From a checkpoint of a small spectrogram enhancement model: 9600 steps.
Rows from block 7 of a small spectrogram enhancement model, named by matrix and row number. Each number is 128 + 32 x the weight over its row's rms, rounded and kept within 0 to 255. All counts start at 0.
Before each channel's rows are labels from the 100 clips, of 14848, where the channel reaches its highest value: "responds to" is what is common among them. Only what is clearly more common there than usual is listed. The data: telephone keypad tones over noise or synthetic speech. In brackets: how many of the 100, against the usual share in percent.
# conv: 3x3 conv (model.decb.0.1.conv.weight, 128x128x3x3, each kernel summed), inputs 0-127

responds to: rumble (45 vs 17.7)
conv.24 [134 132  91 112 160 117 182  94 106 114 155 151 130 194 163  96 110 142 115 103 159 140  71  89 114 144 111 160 149  69 116 104 143 170 166 148 139 130 159 145  84 156  84 124 126 133  85 112 132 161  85  94 100 109 112 158 151 130 132 163 112  92 191 140  55 142 116  46 102 145 149 121 151 121 131 130 157 135 184 139 153 107 127 111 135 147 144  87  74 146 185 129 133 187 125 169 190  42  97 104  48 125 105 144 146 168 131 176 131 137 168 125 154 160  96 121 121 115 154 176 149 141  90 107 138  55 177 123]

responds to: reverberation (76 vs 25.2)
conv.30 [102  98 105 152  89 155 139 132 115 113 148 156 125 120 107 113 135 104 106  99 120 129  97 100 102 148  75 124 122 124 104  40 106 173 181 121 115 119 116 147 104 124 141  84 143 109  96  98 168  95 138 124  94 206 127 111 131  70  91 118 176 129 137 103  94 126  84  50 141 117 130  71 112 162  88 109 177 160 149 114 144  84 119 145 106 118 118  94 102 106 135 154 169 162  82  30 115 106 136  79  96  94  82 120 171 108 173 117 188  98 111 101 138 155 108 110 193 148 130  49  98 181 115  87 154 145 121 153]

responds to: number of keys: 1 (35 vs 10.9)
conv.118 [122 123 169 106 131 122 134 148 113 143 156 170 109 114 113 116 118 146 144 116 115 105 120 103 155 101 137  76 144 110 140 105  79 149 166 116 108 135 120  72 119 117 154 105 214 149  99 120 158 194  24  54 122 170 152  34 134  22 143  88 130 151 134  49 116 130 122 158 154 125 156  30 116 140 110 125 149 143 114 149 155 106 100 111 123 108 128 158 137 117 149  54 132 133 136 120  86 105 109 117 123  94 179 112 153 106 144 114 135 122 145 116 140 118 117 102 131 135  44  77 128 158 135 112 114 133 104 110]

responds to: number of keys: 1 (38 vs 10.9); number of keys: 2 (37 vs 10.9)
conv.4 [ 95 111  94 129 113 165 133 116  95 118 131 195  92  97 135  95 159  96 136 133 109  56 155 160 106 105 140  97 104 124 166 105 113 151 133 148 142 150 139 102 119 144 159  85 138 135 119 105 176 144 114 149 120 164 150  85 126  75  72  43 160  80 157  94 104 160  87 136 142 151 126 113  57 172 174 157 106 149 135  80 132  80 119  85 103  91 134 130  86  48 139 110 102 151 121 112  91  91  68  88 109 106 115 131 152 140 147  78 185 126 148 124 167 144 117 146 148 148 100  23 134  82  93  80 123 113 153 131]

responds to: mains hum (99 vs 17.8)
conv.107 [123 141 130  89 182 130 160 105 189  69 112 165 108 180 119 110 117 115 119 123  88 158 121  51  97 196 215  79  87 105 125  94  73  74 135 148 112 121 144  75 110 160  93 144 125 135 103 152 132 141 110 130 173 120 100 130  78 139  91 108 178 123 168 127 160  88 121 125 157 166  64  96 138 103 138 108 127 191 134 104  99 124 128  62 134 141  94  84 109  99  52  64 132 170  75  80 128 136 125 113 151  82 149 117 125 150 109 161 123  99 104 102 123 143  81 137 117 122 134  94 113  80 125 105 152 138 103 102]

responds to: number of keys: 1 (36 vs 10.9); number of keys: 2 (27 vs 10.9)
conv.2 [122 145 121 116 120 159  99 136 101 106 103 165 124  74 116 145  79 155 108 144 120  45 164 114 138 115 111  76 102 125 121 112  80 148 147 110  94 133 117 109 123  94 157 107 204 152 141  90 163 127  61  80 138 132 129  63 112  15 100 121 126 116  89  63  88 134  99 153 121 129 193 106  59 131 128 136 150 169 146 122 115  53 137  80 136  95 134 189 145  97 122 112 133 124 122  73 100 120 126  87 133 123 129 100 183 105 137 115 140 143 134 117 155 135 110 136 157 122  43  75 126  90 123  85 137 162 143 154]

responds to: rumble (52 vs 17.7); number of keys: 9 (27 vs 11.1)
conv.110 [104 110 134 163 103 134  92 144  98 160 163 117  95 146 111 155 120 154 163 101 144  79 125   0 141  83  98 125 174 123 138 132 201 165 111 135 121 146 177 170 118 112 138 111 119  80  60 123 181 144 117 122 153 151 157 140 128 132 135 130 140 117 120 156 146 133 102 169 137 108 139 145  43  51 140 130 118 199 120 126 117  92 177 120 126 110 108 127 223 119 127 119 144 123 166  99 121 121 128 119 128 114 105 132 141 115 113  81 108 109 121 106 161  57 127 177 114 149 111  86 114 114 113  99 119 136 181 146]

responds to: rumble (49 vs 17.7)
conv.1 [139 152  51 174 115 126 123 113  76 155 117 131  90 172 159  99 119 171 103 135 183 146 125 124 115 125 144 128  97 139 132  97 108  79 148 134 129 101 109 197 123 134 120 138 141  94 123 129 119 180 106 114 136 120 114 212 120 151 135 107 127 119 139 121 115 116 140 156 118 148 115 162  87 130 168 143 108 135 116 131 142 103 174 107 145 105 182 202  99 117 130 121 163 139 113 139 126 128 142  97 119 142 108 115 101 161 140 143 156 117  94 178 147 100 144 255 123 130 108  96 125 176 116 101 115 117 134 173]

responds to: reverberation (53 vs 25.2); thin (high-pass) (38 vs 12.3)
conv.91 [132 112  76 140 124 149 178 203 153 133 120 121 136  65 108 118 149 129 115 158  82 170 126  97 103 192  60 111  25 135 111 108 154  83  73 135  90 104 108 127 140 123  51  86 104 111  87 163 113 126 114 119 120 109 128 112 114 101 124 154 122 137 188 156  84 139 150 147 140  90 117 160 137 135 106 137 141 119 133 166 141 154  47 122 145  91 205  98 121 154 106  75  71 148 133 107 100 131 195  88 161 147 158 117 100 121 127 136 166  80  86 196 167 115 132 113 133 158 165 115  97 119 103 129 131 145 148 151]

responds to: number of keys: 1 (38 vs 10.9)
conv.16 [104 140 101 105 100 205 113 150 157  70 161 152 125 136 136 111 137 173 115 123 137 143 170 172 145 126 162 118 192 145 179 125 131 128  81 126 139 146  91 107  82 142 192 122 161 132 144  84 110 142 187 146 127 116 127 112 208 170 140 120 157 123  97 192 155  38 145 180 112 171 187 138 131 145 151  58 126 161 140 118 135 165  65 137  63 128 116 161 176 150 135 102 101  67 162 129 128 128 137 159 151 140 146 119 136  82  87 169 163 131 149 105  97 139 143  98 155 160 186 121 143 146 161 100 126 136 164 168]

responds to: speech (72 vs 35.5)
conv.29 [ 68 117 115 141 113 170 122 103 136 164  87 114 134 103 157 100 181  90 164 142 149  72 139 128 149 116 159 147 163  85 176  87  98  90 121  88 138 119  67 108 111 104 138 142  84  92 155 131  92 138 154 112  53 157  76  71 105 144 115 114 120  48  54  60 103 128  87 175 134 152 187 191 100 154 141 122 102 118 147 103  98 126 192 114 122  96 118 150 160  77 120 105 107 179 136 163  89 113  87  96  96 141 130  66 110  63 120 139 155 153 108 121 106 126 146 161 137 113 147 133 141  98  88 126 133 101 155 139]

responds to: white noise (69 vs 17.4); thin (high-pass) (54 vs 12.3)
conv.105 [ 40 149 149 155 140 143 154 130 160 150  77  92 141 146  85 141 140  67 114 141 174 102  96 130  97  90 111 125 112 143 135 103 128 173 125  70  73  73 190 164 128  94  78 152 104 110 160 118 100 146 122 148 127 122 142 164  99 109 138  88 155 121 207 106 121 156 196 146 139 119  86 118 120 125 152 142 116 159 101  92 184 127  66 122 180  89 127 112  93  60 104 150 173 127  53 152 124 150 144 111 121 156 113  51 153 188 170  86 112 133 136 131 159 117 121 164  92  78 123 124 121 131 109 142  82 155 119 108]

responds to: white noise (93 vs 17.4); thin (high-pass) (43 vs 12.3)
conv.84 [152  97  66  91 100 128 196  45  69 102  92 135 124 166  87  78 115 153 126 194 111 152  44 124 128 114 110 101 164 163 124 117 113  91 110 124 119  92 138 126  85 133 139 120 154 111 150 133 123 133 143 119  36 137 152 144  72 116 141 126 138  67 183  94  85 131 161 103 132 148 139 130 104 128  80 169  86 115 116  27 158 123 114 139 138 126 136 114 110 131  97  68  55 155  98 113 121 144 141 152 100 152 150 123 152 170  80 135 186 107  67 181 151 116 143 114 125 137 140 131 106 135 120 149 127 100 132 136]

responds to: speech (94 vs 35.5)
conv.73 [122  95 135 127 127 145 121 139 137 117  96 117  66 109 103 170 117 112 132 124 146 200 132 147 102  96 130 127  89 125 115  94 136  88 166  96 123 107 149 123 118  86 107 169 169 110 164 124 130  36 120 138 107  92 121 153 127  93 184 182 107 143 118 227  67 143 166 181 147 108 123 157 124 102 134 160 147 158  91 135 144 152  65 149 144 147 159 140 115 142 132 125 127 144 159 211  81 137  87 101 130 187 145  84  65 157  43 131 167 124 194 105 139  97 137 134  86 152 103 151 106 104  93 147 107 108  85 154]

responds to: white noise (92 vs 17.4); thin (high-pass) (67 vs 12.3)
conv.80 [121  83 154  64 140 106 106 118 110 107 117 109  87 145  93 155 165 187  78 147 114  47 102  95 119 125  87 138 138 105 139 121 123 153 100  58  85 151 161  70  77  89  72 151 125  57 129  66 122 120 130 113  99 147 137 112 104 151 132 101 128 164 201 154  89 146 121 162 156 133 177 118 109 104 149 154 174 184 125  80 159  96 182 119 113  81 145 132 137 108 151 148 180 150  57 110 151 109 119 144 115 131 126  75 101 133 133 147 136  86 144 134 115  94 162  92 121 129 139 137  88  99  99 141  68 152  53 130]

responds to: number of keys: 2 (52 vs 10.9); number of keys: 1 (36 vs 10.9)
conv.116 [ 98 109 121 190 139 139 108 152 179 164 106 121  93 169  82 112 133 192 119 147 146 154 125 117 104 135 122 112  83 135 103 141 120 142 158  64  75  89 136  86  96  78 120 177 121 173 124 119 105 131  54  89 109 117 156 141  66 131  98 128 117 109 122  79 104 142 141 135 106  99 123  45 136 121 139 155 168 159  93  64 165 136 163  59  96 128 134 127 135 138 128 161 207 163  76 110 112 142 109  96 128 192 138 106 149 124 197 145 115  80 149 136 127  90 126 116 144 135  86  62  78  98 170 162 116 147  95 137]

responds to: rumble (49 vs 17.7)
conv.21 [126 139 111 130 115 120 132 128 118 149 132 112 110 137 143 122 107 151 110 120 141 127 140 135 132 131 127 110 115 131 147 104 129 119 123 127 120 114 120 164 122 125 136 124 130 102 129 120 125 165 115 129 127 117 120 199 138 122 124 115 141 137 122 128 134 121 112 148 119 143 130 165 120 127 139 138 125 134 127 127 127 122 143 123 116 132 149 184 123 117 129 118 135 134 125 134 117 130 128 125 129 117 120 123 120 163 129 136 131 111 119 137 152 119 132 255 129 132 135 122 132 117 121 128 123 127 116 126]

responds to: rumble (51 vs 17.7)
conv.62 [126 111  88 176 105 160 209  77  89 174 106 167 130 127 100 154  99 135 101 166 118  84 102 219 158  63 136  97 105 110  71  88 131 130 153 101 120 114 149 187 116 124 119 121 147 123 159  75 162 151 144 147 102 156 125 129 110  75 142  89 120 135 115 157 150 100 146 165 115 123 123 145 150 163 148 117  93 153 124 134 176  32 180 207 127  80 216 135 140  97 139  77 131 125 140 142 110 114 112 124 104 157 126 125 112 105 102 120 167 111 126 149 201 137 108 181 124 107 103  92 124 102  94  94 119 100 140 136]

responds to: white noise (79 vs 17.4); thin (high-pass) (55 vs 12.3); number of keys: 1 (30 vs 10.9)
conv.41 [121 132  62 221 149 158 188  72 113  73  35 127 110 138 154  88 135  97  88 170 130  60 139  96 137  53 139 140 140 105 172 100 132 121 164 107 115 163 109 167 134 114 133  95 130 128 174 149 142 110 141 149  98 159  98 171  66 120 152 145 156  93 165  73 112 131 127 104 125 131 157 141 168  80 176 141 115 182 160  85 161  95  99 123  78 115 131 151 126  69 159 188 144 100 131 115 121 104 104  68  99 111  97 114 103  75 125 124 133 143 126 140 155 136 155 112 172  94 110 112 144 134 102 155 172 116 121 136]

responds to: speech (62 vs 35.5); clipping (41 vs 7.8)
conv.96 [ 74 145 135 102 202 158 173  56  78 104 135 118 100 155 129 116  80  78 139 111 146 154 105 153 103 119  62 103  76 124 131  91  93  87 146 132 153 129 173 129 111 150 118 154 110  97 111 174 151 132 195 176 102  99 116 177  71 163 209  74 160 107 123 115  82 127  89  68 164 140 123 138 115 157 112  97  72 107 145  95  85 136  86  91 170 163 124 120 139 153 134 156 111 110  97 106 186 126  98 156 110  88 176 126 108 192 111 144 162 134 103 149  97 152 122 151 130  88 142 148 140 131 143 155 165 129 165 100]

responds to: white noise (94 vs 17.4); thin (high-pass) (76 vs 12.3)
conv.55 [ 92 124 129  91 134 121 140 148 125  98 105 120 125 142  74 128 118 119 126 153  31 181 117 138  92 128 138 111 149 112 152 149 126 148 164 124 140 113 165  44  96 153  60 136 127 100 138  83  70 165  98 207 130 152 110 100  71 165  78 134  91  80 123 146  87  90  89 110 188 141  83 155 110 191 165 130 145 149 171  85 111 127 157 122 182 120 128 116 175 106 141  96  79 127 100  67 118 113  88  87 139 127 113 117 169 202 136 136  97  86 158 141 160 142 151 113 146 129  94 141  96 111  79 151 109 125 101  90]

responds to: mains hum (49 vs 17.8)
conv.104 [116 116 113 100 144 139 141 126 177  85 128 161 116 133 107  53 127 112 120 131 107 123 138  60 131 167 168 175 136  79 164 116  98 125 103 135 145 120 107 153 126 164 116 143 143 130 141 128 114 163 131 165 166 131 102 191 110 132  46 108 147 117 123 107 124 133  32 107  85 170  75 149 111  76 141 120 101 201 152  99 105 110 156 105 121 138 131 111 199  51 162 122 112 102 132  44 180  71  99 124 105 118 116 110  86 225 121 111  97 126  89 103 137 108 144 175 138  89 128 122 123 109  90 127 125 126 140  93]